From a checkpoint of a small image captioner: encoder num experts 8, normuon at rate 0.0021.
Rows from block 2 of the image encoder, named by matrix and row number. Rows with one number belong to one neuron. Each number is 128 + 32 x the weight over its row's rms, rounded and kept within 0 to 255. All counts start at 0. Numbers have three digits each. After the name is the row's rms in percent of the matrix's.
# gate: MLP gate (encoder.blocks.2.mlp.gate.weight, 192x96), inputs 0-47
# fc1: MLP up (encoder.blocks.2.mlp.fc1.weight, 192x96), inputs 0-47
# fc2: MLP down (encoder.blocks.2.mlp.fc2.weight, 96x192, transposed), outputs 0-47
gate.51 097:089102189103122133139152075129158131092160170121129183127145180150093145139102137070094182176108154155100114171158118084173112113120133130119137
gate.52 092:144115125098106110044143108093086078161145144162122142124116135123151114075189105136178121125136173127143153215098096138132102125096129195155074
gate.53 106:152104141076127118101110122128128112124098075158122150162148202174147137130122090128103144150112140097119083151236157100168150106106113117083135
gate.54 098:139103107097124102097095087110167139101133110119158151170132144189109100159170096125098127124140114144120096109149121117118115200106054137135157
gate.55 094:117090155109138079128100092141156139154160082130150120093155080175084137130150111131145172141064143142137162114108158141163142150104097226144106
gate.56 090:115169130131171158142081159139136134195122175209123115160139101137128148092131103143083129141080086168155155136132195155101111130086142093088084
gate.57 100:088086165161134147123132092130136142062138082153135073121157133133129098157074174181130178134096167170095105140144109085168146112148170124099158
gate.58 106:083151143160121108146139166128127118141108092096091115170108130122120166111087130116043093110123149079190135151182061129095157138146107107181183
gate.59 106:157125126146158162110107103124110113089135208089130082090140175166128084142084089146138131152118147183091131106167097093152148115157118086131123
gate.60 090:134139138137114112114150112177082117132142113149132178049139121146117100179135025111129134112107106235089123132094087084141200132099117125133091
gate.61 093:123131110135111099100080119106113162213111112147099136114146130111138113095163095143133126170155120158197183118137137076073168153119143139102087
gate.62 118:127100115126098200126084074122128072139209152092130158131183110114084110111095088133099164134137095110142138137098157140153073154170107089124146
gate.63 094:157154132127126099114177119174181175082123110170128116131152106082124101161158145081201142163121125165076130185100126121160084129135124082164105
gate.64 103:101158112140140097167067176084149089197117156154099147128115135093131155111077150157120148096236151066064138132111103092128179107163151132102096
gate.65 096:095079118145099112171134097117194144149219171175172150129108150132095134113153166099100157124130118109112109127139095129160187066142158103137079
gate.66 096:068098179093089060093180098161136164145076156120149117148132128091091164124105097122101094108136162080153219118140125109123126145121115079105111
gate.67 100:124136146146121094097107079108245128154113085130125121150136145214181137109143039159094100153154154145093091118136196106139167168186099129097090
gate.68 101:136159096110156151092129126111116129143115130126143160105176116117151102120133159104119128115177152079140069159131074139153137087136106068104122
gate.69 103:115138107152150124131107097097130122154084151165141164124030095072184129119119135107165146102101138131122090204156095140127116130197177091094200
gate.70 106:129139103109099146117148095098147139170115098136167186111124149199170150159097117123116085133121091141131182166116122088144104134132128089153160
gate.71 110:131092145144118140110107168162145113126144170088190100156145071162125123108117148112206130134128155156069152167098114182168135129142117111073137
gate.72 104:118168143145106116174092131085108079077154171080123091094088126148083154140131139070177084070126142096133166160084202100171110192102151113175136
gate.73 096:140113097096139181147161101134146175133137106141119154163073142215157099118128156084118144171161155178143091122074106112191094085125136149068113
gate.74 107:133084137108133145099134045149133116156186118164118105127066081163149115170152161108141098182072177130205165108119166150097163130099157135138121
gate.75 084:145129147108123078089120126116183094158116066082143174111065081126169156085168125115129132142092109114106093138090103091097177134124168148144143
gate.76 097:187123191114143108131063104099132171127194165185158142097102090113119155097153123099114125160117127124123082116082156141112066103132210190123105
gate.77 093:163125120145099094075142128120145136106123126088159138143143177155173098078130181148172137118115140126074117132110206113100114085085138147091051
gate.78 105:129085197135097080089095163133138141199171118090131096145132162090117126145115116125125121122085117156107188113108090057191076113164103188193147
gate.79 108:117113131149134128131130143186131101127159142197181105154116162209113107101088127145142125120089081118120147092086154129219111139092132132165144
gate.80 102:109127124164142140117081095114142083140159100111064052131090152122114189134138143134142135068058163139064101193127128165126117153121091106106102
gate.81 109:085111139148115142157064069127172159136125105120179141137102122125126113128135132217161112103080075116062133124149146106082082113137159180191126
gate.82 099:085094124163140040126096089162075143153129149138119098164138134133185124157184141129119157082144111109133098165121192140052184099124093114124127
gate.83 106:145128116128160110114127104162091118174162141109125153143122115170118123062107146116097121087104111163076084120118105103158125124115087126144105
gate.84 102:105080149161115146129123055140076103129134109134147103131102119179124105117124115195114137048156145157089142165129144157190137160115101130145101
gate.85 098:128107111155150161105099140088140191152124174133098120093112187122170123064134182081105084120069148167104109109140164125174124106125172125068140
gate.86 089:110141176085049206163122126098125136102144078138151141124120161105068099138171101113167145173095114098232154157184119117148100130117098163120183
gate.87 095:125079107132120113138142105142113103161159093113130090111160157134136090110090069138128139180154092119151127148106187118111153085106080136132137
gate.88 103:132171187142126173141156095117154130148171144130177125156193137090065150108178104142113113066069122152123122130125111198100175144117140133135159
gate.89 102:138113191083157087134102112173076126107101147064161085182143138143109127090151111158157155118106120145101080084148185135088092154154131133080101
gate.90 094:131086126097093114153086176139127178105128113145176161166107112050114153111124099094186115105160139137208162103088061175125150099136120121105103
gate.91 097:086066127135123120068180102098118142074054061118144082095175144100114128171161125179155159122146161169055157122137145135135109133124119156146122
gate.92 102:131171133122142199083208150132084088089102097160147055087135146171154061121135140117081100158097175123084130175112083130142110153149165176140144
gate.93 092:140138096131115074130133127138121087098175100163108130142142133117134123102084069190125127162167115141176130168141035130167065093127175130123107
gate.94 099:126138126126094162085162095171136109089131088052169170089077144152119160141154190101138103171092160146168188066149210147142155066117114126184158
gate.95 106:129091123062144170123129159156096113089164084083111149078133155140144106097200224123130095184175141154069134183125142119143115099127125152066138
gate.96 092:123102101153130129154096106131192139080159158200150089096062142085103119156113102121142122146093066131138111130161112091146079120136162145170142
gate.97 103:111131172164189126121197125117129179140092146142092132096103136203104117142156123135088064154161082099142165098110122134172083141124097092193125
gate.98 111:112158166210088076175123074169197139135111114147101089170152110143115114148133106110174096062125216146099117099150108136084094179099146103111122
gate.99 110:096149083099115176137140135141111157152110164116104159100168107121102103095076133113136132170140100117149159139174109099024055164174067167107130
gate.100 094:115094114117111137153120172141044127126108145131190099167161134022101110145110145102154107137114138170120146132105066139168060167107107171119137
gate.101 094:136106192145204191100121106100161112080128097106128119116140127125118189111101150118159132108149099199139118172123127091124104103074145174112073
gate.102 101:119156032138131092143115034167166130135122110086119140105155156146134087115081106140083088078179164120061105161073144155108096146132098125110113
gate.103 102:149172146164134130056137141137087132055069173085122169098131128097148060091142156181148129167093150127090092078120190146110101114087133093144146
gate.104 100:166169163145177151170109116076115135105151135113179135107124113181149122166134160127104125105098098119092164148138129151115145104116068135183162
gate.105 094:115153121118143100103075171173100153149099137155152162138206118102180095118149135144171112132183101128068176170096099129146095141114161159097098
gate.106 091:066101138099054126162093127120119093136148157142180070139079156217082195113102110115183161083135068155154164144074115158166153089124148158148135
gate.107 105:136102172103137127124128042128136142133105142131146203123178131091175118092073147175066123130124107152147057146120159109174108148128132118118137
gate.108 102:148145158112113125167133109135172068126099181101143164132139085108096185093119163170154098085137133100146163104117127082083155108076136128128120
gate.109 095:127111174210142192108126150097142144102147134105163100053154094111100129179127091141147156113144162127218174125127146106142167134206153089083098
gate.110 114:202098134123168109081069158052148098175178114165141122149142080121134139074134094112150090088095124133115171141116144097180117135121168128184172
gate.111 096:128117123121133137123101157132177147126132098106173103128142147169087121151181226155109099126117123113106131097084121113151108148201177105094184
gate.112 094:137099175087153095101136137084156162189142095107087096164093159139195123141171186108144106137068124146075106143119151166196080111154110120151178
gate.113 103:125091111127074112091103123133181084199126106124142133154179113148070092123093101154126153072130101227109166147152092108125103150121104154096140
gate.114 095:109142123130144123146125184099159108112176139125075125096132078104104080164176168152165105089097132089148095126163105140153163108102158192120154
gate.115 098:134128100214149114157134070119106123106139118129142086128113104126185142158137046169118200133120109059143073114115122117137156139092139147172133
gate.116 101:113148089135146107154135085089092135195126130105166154132128092137135132134067099124164126129191190207088148159088191058147143130147151124148178
gate.117 092:095137128089115113163094082183129112142085098123138158144120110097096092101142096133156135146161131182170217115119087147170113168164098165116139
gate.118 083:160116072138107090136079087095070090156140157141129166133180125122100088098097176154147122106127125118215157083111154129112155156109070128088133
gate.119 088:119094100087061139162148090069142147146171086132164137137110121163121150070130129130144167142123169122079157151145163082143135090127131118139078
gate.120 100:153079152116125141067180118107092125144126163146105098117088111138142103124084164103067152128124149150204123153141140119148109054161151096180118
gate.121 097:162093144070105153074190127139131132105193101150183176107112115161168122160159141134115123137127121136074171090124083140178102145141097122167118
gate.122 098:095171098065143131075093142138108129096152103150171125113161104138109118169116066050146160184115072118125125179106110103091132173224079085139142
gate.123 099:161156108098083183183124149125151117096172164097150146097121200174119114109140135074097088156170100125090153176146134121070090157136119067131191
gate.124 103:078161137126103136185120111114180140123098138059085107166119155095179200143117085091142120115094170071176122178165172098114126080118150133153134
gate.125 104:130211076099080112145073117137114142125169135136183153111125164183098100168159148106144077147105144158184096106145153115164100118102014082162112
gate.126 113:193164121158132122051128154091172127167140165150053167161148136126141097136165129117140119149116104126146073139143190075161121071127137095117149
gate.127 099:095185169145129145097092092143053078117112159097145150143061169099097150099149119133158153123125120153140086159146094143086111134095101131167155
gate.128 086:111124125103181170148150123139083097099166055087126151105082130135167075193080140133166150128131140102134111142116108175173053074077077127127143
gate.129 095:125125123122203136172162108162080122125107097074150141141062136162146139109180158145160141200134100106054157152082116112113117168176068094113166
gate.130 093:140165089155103156110171173130148108125145071127111129165108132128110144116097127105148147099147167124112114133122119106114141079137068135081133
gate.131 091:169126129151111127165138088084127127119096155145182149171109065186138094197100125124119100207127156128097090130156083139148146067146125148157119
gate.132 112:151127141094134094076122206119140153112132158131140035116110119160124096139161184096081137097142179139099255111159132101126101109120144076138161
gate.133 094:129148110130123121112148148179127150147080111101164053131107104136114149121154114164161123110102082166177184100128103121139138154092118166060103
fc1.51 099:153093056145157103195141167161079164126159119127125174116151140161180110119115072139125105167187139094118159131154154124087132098108098110069107
fc1.52 093:176106108121153126106125133057128074174107139057175106137110095143091128121140131179149164127084129141129145095161142091156108146116107082129191
fc1.53 102:103142143159191090165140142164134086151150152101126079060124106098146113127123149049108089125118166149148148150136107132095130154119069092191090
fc1.54 106:086122145145150121108095182167031113116139107098125154100111131058135137122139141130079119132130126162059186092133149100109152102108123187140122
fc1.55 096:142105159142133173149121135085092135106195168124140118157082175064173153154132129085143132140184149151157089098150101102152119118140139048153141
fc1.56 094:113044149125164146112168096157100125073114157079199133121111128144080046167127125161176139175100176101110097126069107094175151115132136181110149
fc1.57 102:147094133129103132098138081103159099061094096090109102134138131154154075137093184095200178150134131121113114159139116059164102200131158111138101
fc1.58 092:077108095108074116122143078151136141124114108069174101100118157124138176111130083092158166116118096086076064190164146184097104085170126140157061
fc1.59 103:107098139150090094119065176157121111128118098103160160131083128197145142090144118154173082168129083086140089167139144124195117108140118173130103
fc1.60 094:113119132134112134091186165125142080132185161124144136163080178116141155139130159126139133154124205060186137162111105138143147136049116102199094
fc1.61 092:075094155132150154132095096120069123148127178117144129113146124080121161102138113108146141171123090135222118167163165143123163172089168090155146
fc1.62 111:168116149111139146076101133088124113093161182136110140188172086138072156112123159109091106131078166103167117172082119142096092150196100144138143
fc1.63 097:082156071068158091094115145134145056120137121152115155131072124125125159188159139137086138146138123097104121197128130209074109059121163100117078
fc1.64 105:080117140157179121103180191134174039159131150148173111150113134049144142096117145139113135106168098130096161131121144151079166125120129182170122
fc1.65 111:162125105159145086082108103162113193116095168115116160126154129078159155096139127155177133101162119105143151055071132148132128146118144105128130
fc1.66 092:190137143198153153143091177134123143142124127144072197133136073079159103149157144132104153132177123132188098107126137161095139133140100118071134
fc1.67 104:096138188124152124123085124131106133127048138117148128170098173180139183166146067111145118101143110122143066115102162160104111137163111118167133
fc1.68 099:094158118124108150140129156134141106092124069112130096152149150196100111135126074148131173128078146134153197117127086130171120145099091180168125
fc1.69 099:133119133155130099100063085119116149117123088154136150112061108122113128121107101148149135089108062135189097140228141164082127145165152116106163
fc1.70 098:088076162115077138081101135147196094163115131142138158172133097141079099143098140106121136115092137181097141145151122070191113154180147186078132
fc1.71 114:178135114153125147104174151159164138122177181108176106104128135152107138113172135125154087125107180141166147144113122128168049138113089103125150
fc1.72 099:135115100158172139139068100130160112051165175139137184111066151155176165119133149123180119085147112133139137106102128120175153097095159111153110
fc1.73 109:129133151159063139147153134087133123139075129075119115143164143084065158154112100146135139071086104054139120108164181171126130169103119148177181
fc1.74 100:156113144148137141115118109171158071093095103147118134147126093060165140085101081178125131172116151162077089108126179149149142126141104160164086
fc1.75 092:110188164178108097132159065163126120086129162096124125134136149118164154084130100143131107150148178130133138150112098091163134127090132092140093
fc1.76 101:166174120085093112123127187141101078113132079118126125098192130141088117126127115167115180140156153158114184081114121172088154132138063145157156
fc1.77 097:054082089168155079164053153098145143202138148105105096127038110140102119138101141103154184157121112148127118132127151153117097118088112161131115
fc1.78 092:121147127140142147105108131151162106143130078160103146126144136107099125178128142170125165082116156092158136118097088172093136165147123212121069
fc1.79 102:136100090095123121127179152151120144212093070172204142140157161142133125091150144121137156124114069149115185083134159164192102146060101099185107
fc1.80 104:106119128151140135118155089171125154090158163127161207145135140121120145122114184158144132142151110072101078133091143141136156113150174117124162
fc1.81 108:153193139147082087132043175133128154154127118119077151139155135172191118130107124158112087119134093082099089145103078097178099135187149132164127
fc1.82 102:078136105173143035077105107150132139084111198122108074135206102164128134168133136109087128148103144145192125089140156093146134147170095109100137
fc1.83 097:131123181156112170158161159123123158125163153067087172105131090164074177077135126121134096082126144132150100147077119113139139112098117172156060
fc1.84 087:152127145162165097149087073093101150095149139087072134127111138159130089160179177101124121085169183110133108127151098180151158160094088186128104
fc1.85 091:106214124109102101147125124134177128104118146090058119149200181176130121162143147074122143153138108123109093121121176164158147090143083050101129
fc1.86 101:135132122089113107158089160187166167109068184118092148103135124063085087180136130131083126061200130070162170119112104158143140094104097153174101
fc1.87 093:148089151145160121143108147079075129131096160153131136155133071133231115074100178132152079078150144115165115171109115122110148151136160076135104
fc1.88 105:090127142142127101172116126098123106146161123088113087164125191079169117145106092166154141130103086158101127150174170156153105178057164118166084
fc1.89 108:122088092163117143122135125171099102118103148161136153161119101076146113105137114186207146177131122120143152157108139204099132195089197094139119
fc1.90 111:120112116161144090188133094135090116103124126139141168109126124130151142128138134146205126197131152145081010143135149166156122088185083146121140
fc1.91 087:123121123070078159170124094144184137104147122129137087139080132101098106091094160104130098103106110124127148080159139086145092172123110117085078
fc1.92 096:141114142131077098132146136095110149103170149126110012212118135112157087161108129120133112171155183125061179124169126167109111119131102163149133
fc1.93 090:113135099152166072122096177136130167141093183176132124145176124079131122147124097075140145094102134134127176113123122153128201122175040096117100
fc1.94 095:099102122146125127137111107114112177155113159151107066126169123065109153098107094069150085101090075165189078127146130160183161121133180120113154
fc1.95 105:133135146098124158145130105048104102106092108127152192155126147127120149071121078143162128154149163087181123124113109137000134149154121088161141
fc1.96 094:146115126128096167157141140079149161157075117125118157158105081081135142107121139143135072123125120123112133177112100120114090173106143155096093
fc1.97 101:118101187142145125152121089150157198100129211097181071127141124120120144138158105121126130151077168120091211107116126112123134106110115163172145
fc1.98 109:084135130140081177097074087129215154145121093125140084193097104164122130149100058088143168130148119131152153128138095192089131169129134134093125
fc1.99 106:152175072109162147117170136159133147092112136127136158112119140054149166125039107077129159194081109129098097158136131173104124122204137099129129
fc1.100 083:131110092148080103159173145055121116138079130115163139174080118115147139084191196104112128148115180136129039121152165105180145163132115116123126
fc1.101 092:148177128154122126162157098168138095068073125125145121118088069196111209145159161120136136089092070120161117139086155188130158105103124121168134
fc1.102 103:152117080108121140093145031104190112118111141185139166136132127184153131089169123157068073159105107110089162168092145121176092169126097127102172
fc1.103 110:170120177125072097063126089113110138127088125058117155095129167130150095110172091164156143112172182098138149108137147125122088123152133111134198
fc1.104 095:163117152131159121153126090165131175100148129158172159127174110189086098163107151121127107108158128080142199082119148109141120076108114143140152
fc1.105 093:127121111107122184191142121112073144106158077135093115132116168077097131101167106114174131066117134174143151149149091135143164116124144153120103
fc1.106 101:075148111090104128147072077092128116112117140105177095106139099198076163168111116122094112124128116167180163144059135185147145113174108128125107
fc1.107 104:144136166159143125037190105096149178159124162132119152143157115103153077136132169163180163114160112157129147097072136132186196135067116118096169
fc1.108 103:137129131119148110145185076131140119116108150130130141166192082111093159175102160127089099127157123090223184143120120115113140056099111112139133
fc1.109 091:107154076108162146112131103150098082096134126147177152215109088185120114128097132093151118195146065134051083150118107154142089164111142095165166
fc1.110 115:099106148166115111200164142147179114098106126130180094078148171066179158136089111102111112166177113157172147174091131146123133178040121067116089
fc1.111 100:116113125071100130138108145119122099147110106067078172098121099063124126137084083150145172152187137087086166103146118112078111113121103145140167
fc1.112 110:065146091140172145120128084138138166139148098123102082130141112121078097155083178146135121091067133131051132118164133160142166123160119180091112
fc1.113 099:147074089190131122126189081129136056097151156148167119135114153152096164177107158121143121102169137166132134156105064111156098179080108047098185
fc1.114 105:112121164140150077084082129140174184160166146128145089136156066163111166123122110121067118109079138112096191136119158134148195159105090058100147
fc1.115 079:109082145143100203121113079156092132123126079116182096144095074075149109159109107142181188167159115181128168104111092139151107184127131146081121
fc1.116 098:179095153134110135130128132094115148073111142175141088144120159125137149102221137096133133187109098109143087131177105209113109136072152112085066
fc1.117 088:138116162115153187089102099124169141107150114170103102111141210151095104136094137078141112111122146034170096094188104107121178136135079138112109
fc1.118 080:117138090169140101126119119131126052187114103145147180188106140085162096076156109163105115106118116089176073110104113144069120124088103132104026
fc1.119 099:160161122101094158156124116158133147088131131170139127187119126156097157127157143130138129179101122097176127113109116109067141088166152086095065
fc1.120 091:065080133123159128127116132140140130067112144113196173152190159113115113169048136081135106141154128141086159095189143127143095108158110135146127
fc1.121 107:172084142091134120108160151106065122112119081143102105120092146128154131178149188120066186152125142145081168200119137087109141158107129068096194
fc1.122 104:191093134077119164105124146107083141170110096107160165090118138137117149085118121086159135193087111096116152114131113137055237089119132110110160
fc1.123 104:083106088109133126176109090120114148119095157122150075186141081067150096132171118104158098089113079137156095098165080166141167096124154205091075
fc1.124 109:105182126085049075159153108127183142128125113121080102133187194113140165162107118089111157130100141143114112140121142141131119100106126116179156
fc1.125 105:128162177095122144106132142108122051150127108125100140076148151161212071180102161115154134135171160152132123148156136082116111136113142083141125
fc1.126 114:106125135125121123223135155137102148073115174107132107114112121110130160140043146129131147154133117084131155121143139138060168165116131148118110
fc1.127 086:103135155155076090099095110205076077090109180132119134132067156148161170142077113065165117127155192112145116132112124209123118143100133136162208
fc1.128 089:171114169095119134148133141139173082133101116140149179168089196163107143126102131128113120128178112155070117086153140098159100161196189128103157
fc1.129 087:128139125176100141162141110098102139107158105135088100182168094102142155137098153112141121185086104142107073111121104136126116083174115104130180
fc1.130 100:127113168091133121118153088119147159084082074115147120071171165165151123082141191115145135140136144090101137003059148142110170158111115160188143
fc1.131 083:133143076141138123204154099183177131094149103187122098149079156114117103137115086092171111089118118103113139132166128129149185135134142146068107
fc1.132 108:135138158166107120127120135147185126152173130119098180128084106165144094166184143156147127108212141058115062108115168129141158108048140125153146
fc1.133 100:102058149106151109134115117066140087140119149107145106128167100105109119187163119109129143092112152090145131083133179132113107089176189162162107
fc2.51 089:124111164132148106125089140078156099121133171168130103135138148118140143074140149115121108027111148148133131108110119187149200161126141172169121
fc2.52 104:130174150050116135165138097151188158144112091144117123140108098159157176061077112059083126188117098131129141082149079114060152141143175166108105
fc2.53 096:164119134135123143059101154069171147146131157160112139117112149106160126163108195184176131166100129072119075097142141189100139089120080193111122
fc2.54 096:115095146082084091167206140092161122161105143178111103163098066129162122133085112098175172126115153076178126138132153173132109083132094128116131
fc2.55 094:123116102135070126110107144151102099139154096089180180131102122064112153118168047197174159120131110074176140120150091119177143150140163174135117
fc2.56 090:163120104123095150198104141151098137118179102142093079119111162109190175148194078137129132125173100091176073193119127095188161140146161093145126
fc2.57 085:152150197099186176133144141122114075160153129126154144133100146106114124122115109093113179151149105079116186107139158115123049133095117122136125
fc2.58 116:090104118045101145158153135131079096134144168149104146126121116118116122165134152173114133141121175106131078127136118073075134172077113179147107
fc2.59 097:098140116151117126198123102127154157144116123168101175095214121073096132168157138101050114061128119083133076146135114089092177120125108138161125
fc2.60 104:140172123094145161133092092128163123178106089158088078094139103172133154116140162165161158160102110119095079081145128063051087139162103162073117
fc2.61 095:155141104158095140097134172103132160111119091154086113083118152153065099109084176125148144117124223131171165143115133164145106056126062096127103
fc2.62 097:114106118196096083132130155176147118150051117136157128098134149186160125142101114113157098094119129119110061124124083132133180102134154097082159
fc2.63 090:183164147141049100129157044162156163121158083170153116134185148120126116113117151132119184142060115119108121067126138072127069151104147121100118
fc2.64 091:154171125121167169085111099133112174133165156130115151123095185146131132119125181107107069141140154093172167120131172116117172107147170117102092
fc2.65 105:153102094123092142128126175127192088104172109127157162121174108103085128110122182112080168105106118089110209130152138142179115130134113084125088
fc2.66 083:120127152138125178154064092145160125111135181112138099170126144175122146079073189133147122127134074116129100093122161093145108116122116115143136
fc2.67 112:151203101097145186074159149133119129124196093124049092120117098153100146126171140125116107085097126154139135134160071094096140187158133120082079
fc2.68 093:143104132130083188115110095145104128173128175100062130137079185145151200117123139131123129132123114105103115124129150169123141181164158134120197
fc2.69 110:082141144092149118148177092133134125117146139084173152125179117166156116158139124155130167133146163109153135117132055117137073099083073147135123
fc2.70 088:161153125087145169170167092133077176104146103071101065161120146099181129178129100143111131145158124162111169105136085082132121119092146109148133
fc2.71 114:137079148143108141113136146099150108153117102106126112152095145131137104141121151152171097196143147119144156112140065184150167136166121161150075
fc2.72 079:144119147158125101093171144152076133126182117161119147112129120188084069125094088122173095135119154151160129204104088098111090113132165122118155
fc2.73 092:111181169113143109147129154176119193099160169167112180104116084165146147176145190085114078129085129134161117120082098102138136052152094110118062
fc2.74 081:136155132077117168060155173141106132110170132092146052127114072094139148155117114129149113133081116125125189131118096137108116137156149179164093
fc2.75 105:138071122134119177082137128121148134111123150092134146108170106105108148168167138112084138155128103105131080147130068107134123141148188162153154
fc2.76 090:096146131146085112039127109071152147136109135122048214154099144099170072111146144121106099113155156126172203160130162102168144113169145066148175
fc2.77 090:110133076128127106113166113147166138090130143114113117136162141134121167056101122113124127116068107150143120164100131240129129141127174072091147
fc2.78 104:108127078094153053123164092110119174171066122125148116112139111143144079141194128120121073148159115122117109136154152179107192126168151145142130
fc2.79 101:156099169118166154091141124142113121108138100136094113083135145136157144159122127180175141191100161133117196122154080155078085160178118097063105
fc2.80 100:145124116114124097098060197096146134106135162157091069149147198128134135179134146119128084081121075138092039114141099114165171119113139127190099
fc2.81 093:135065079177123154128191179126123129114163159087153145124168142158123153115128067104110122130146146121130091154121129102136165061147154054163125
fc2.82 083:172151148094096172126163096144182164188145157092107113093096147151114164122094113175134184129093074094137071092178132170077089154103162172157186
fc2.83 101:100170102130088143138193114103135108111104139118160076135160165159162083184120144102140111091157060118100123136140098149119093132143149163124222
fc2.84 110:148119087116092099130123142110201115173108179146165118155126111111092165125107094128116090142133077134097139089056163095111158105142128121126173
fc2.85 113:152142139080106095105129159095145158097113130055108124152140106080157152193127091137136092058100114155138175112161160167152137111116118140152082
fc2.86 108:183113162146098111162077113137142128061099085161131152157141138070076158068123124094140103200118114138179192147148121122123086102143123093168160
fc2.87 083:059094142122126135107160131139128131143209141168086157097171140086126113152113094145141097117168035131136112072071110113164104109114056148140112
fc2.88 078:105175097109122143154221077139146110141104125117078101168113137131148112125147132096113149152122149093132151064141118113136132156125104201112145
fc2.89 091:102130085111127111206162075127193121168159075133151084136067155103099138182105096162143161112146130096155045091059141087119119157122115103150103
fc2.90 131:145140124141132153076139118141139126159119130082089086099137063176159130124138117113141149073171079149137081137177128124116142109090151113122114
fc2.91 117:149136184119146123107107131072109111100118133150130182144147187119119129112168099169143114130200171138139112217125133224175154098154115151170148
fc2.92 109:106132139135138083130099169099075050122081101108167176132134135100118063156131172142179123056134100167143144165064142111192148163096147114145113
fc2.93 111:188147173167077159173117109142095137092146136106108089110083178130113128078150139151154135177114135149116168144175105150097123147088134148107102
fc2.94 113:151170147112135098122141164158108104162159125129128132144174106125172098116080139145098114102154116140154097118112173110086105189102134091133135
fc2.95 116:067146121110170152117216127133189090183164126124116134167098100130128156117148115150113115127128120118104166076100095164133158140106083136133153
fc2.96 094:078193162096157121078090133145113116132151109123146133101130119125151111145122168114132154124165168173149089108113048107122133093102124136110155
fc2.97 099:074108131141152098122168170176066087114084090100158141165073134128126105130133108086175106082105153142104157170118187126146098218144141077146109
fc2.98 118:120192102125170128104140128151072137117197123086094126120142139125065111171190149152099097138135115131157157089132116087121155135110145143123108
fc2.99 111:069193155125161080130139053129129086164138096129122150156168121114133122127180078165147200132166110155130174142127096124161091134088136159164139
fc2.100 080:152110133121142117137185122116125111149149146188104106118125081208146108142157132100096114098069129151121074122116167082114185177165094124059187
fc2.101 101:108149148060120135097163056125121185177155145136090173085171158138152097111098121122074119142136156110102086112131117166127030108158168136150109
fc2.102 083:130211179154133153153126172125140137100095144132140112133069062136137104078152144092094085136102097088148137110154122153050167141134173118138100
fc2.103 095:060180077160134106205099145147099128136115144136160137123120045144100138137069129079161121094128159128169123108129155158093176072083154190120119
fc2.104 085:116133109145079134078121138184162112145107127103155219103073177153116079065138139128184180169090115084128154200115120150115108137153104106124104
fc2.105 087:102092120147101045052081153120158112154162153133192160102111180148076138149147127185131130132168129110103099096143169130172219153169105115153128
fc2.106 070:181226139125128066160156127207121125138127073126127141146144116145122135156130125108126107114155183091110140097164167121095089128099135129096118
fc2.107 078:115112138109115138137106120138101086132179053115149162173108068072148153138125100121111135173142145073149126194189098116083145145139114127139085
fc2.108 102:094146174127163158095104180162129123160085085092123176128115134142133106141130176122204106092100182069112181124140163138090053120155165114112116
fc2.109 108:101130108127111127074152125134118119114190157138147120083219122144155140198117078172075129096146174118109078156149100130124141109135105130132101
fc2.110 103:136130154096163152084084165061114114089170068136135163115125099070109133101135151155120088204117143083121149109116098114115158147139148239116146
fc2.111 103:106060132142126123136101113170132159092153088138226149178120123115149109171142128173137114162108184187128096156078127159136071133125163101118121
fc2.112 115:102121086111124101129057120131095106079115150095099148143142146157130147125180163116161137147059159101125160180145132187165163145149142156131214
fc2.113 097:151125204073112209141101080130167165085105086132093095146146105074124139138144066089148191161114127127117167120156066144150083107094132168148051
fc2.114 100:134064077168085092171135137091147118147094110121252124148153125147140136136089097123138142091095131122119154113115101144141150081148120150151138
fc2.115 128:179128124120136093088167146130133126169135139071171063121196092120116141083144115128115109140147173104176178107186097153144121119126161131143176
fc2.116 082:061110106101151077142101059209141130098116119093158124128159134110101138060095099147132128119083167109168079104093166113115138145131151155189051
fc2.117 112:134133063123107115164129169126100100145143096115122129121066125141132125087119135167121109090108140129128053110083184126050155135144140055155127
fc2.118 062:157171115138123146133170079119125149134135041049107100091087084169139192095132184149182140149089109162145109123174124144132185153166122116096159
fc2.119 107:124065075116154128185138178106108112130159102120121187138168058084097127161141103149088125114177121136152105178134135144179098124125070163189166
fc2.120 069:174150103111128070079139166139140118131104121136126148084113136106149142166148164140149159181061116105095167145072147147130104109090088159067127
fc2.121 111:131177162199127107146101141167099135169089111167092180141099167166095152095107100129114122104096126165163087189142151115053073143092189127137115
fc2.122 098:072102125087147062152165135124174134159109134181137126141099152142166106193170073133151093063152094129172103156073182135101156118085103163148131
fc2.123 099:128154154093123169149182099131167062123153110135058152143100030127151143165104147107133182149212155180131175104162119092111119147108155134110111
fc2.124 102:071103159130094159089177081136101133180127119124125136123077106178130137178150119160138166080160117109126152132153056135150137110070147134146155
fc2.125 121:173061132115101133145121095154118186096133129139083143091125114113096164087102216148098155164072122101162135144133138134111111112145145157162143
fc2.126 114:148170079114168151078113150078158149145126092083100199135161133117100076101149138162167105135085090097118177158141106169185155146166139090082188
fc2.127 104:159084067120185149157128088096127108154150080084128107148168104145100131101110146183125155162142135095116097148120152102139143148161087184095091
fc2.128 093:147167129156173137180197108107100099116152142140119181157159138117153155132136107097173135073083138131193121154120115185105095078049120121108056
fc2.129 110:110117143127146123109106171148128052171164115153121121102120129097083081142105125142117120054116154144093062108111174122132115193122179139117101
fc2.130 089:093137176128142118154090147060107114114114165172110067109175101118175122167101115161105147164088147118121096190136132120100170080084087129129134
fc2.131 088:172125135139170122146102122090113045145093176139140148056174124152159159104155166101093162077172140198145094120112090166084112169132135063162116
fc2.132 159:135132103139134127087203109128178135199177134113128096088153108165141116111149157105165153084178118125102077101159137112062135116079151142167122
fc2.133 102:126102085098122067074101087140122084199117131161099161104146119120126113110162178110092104117121132085155107110140157163091147168192084167104096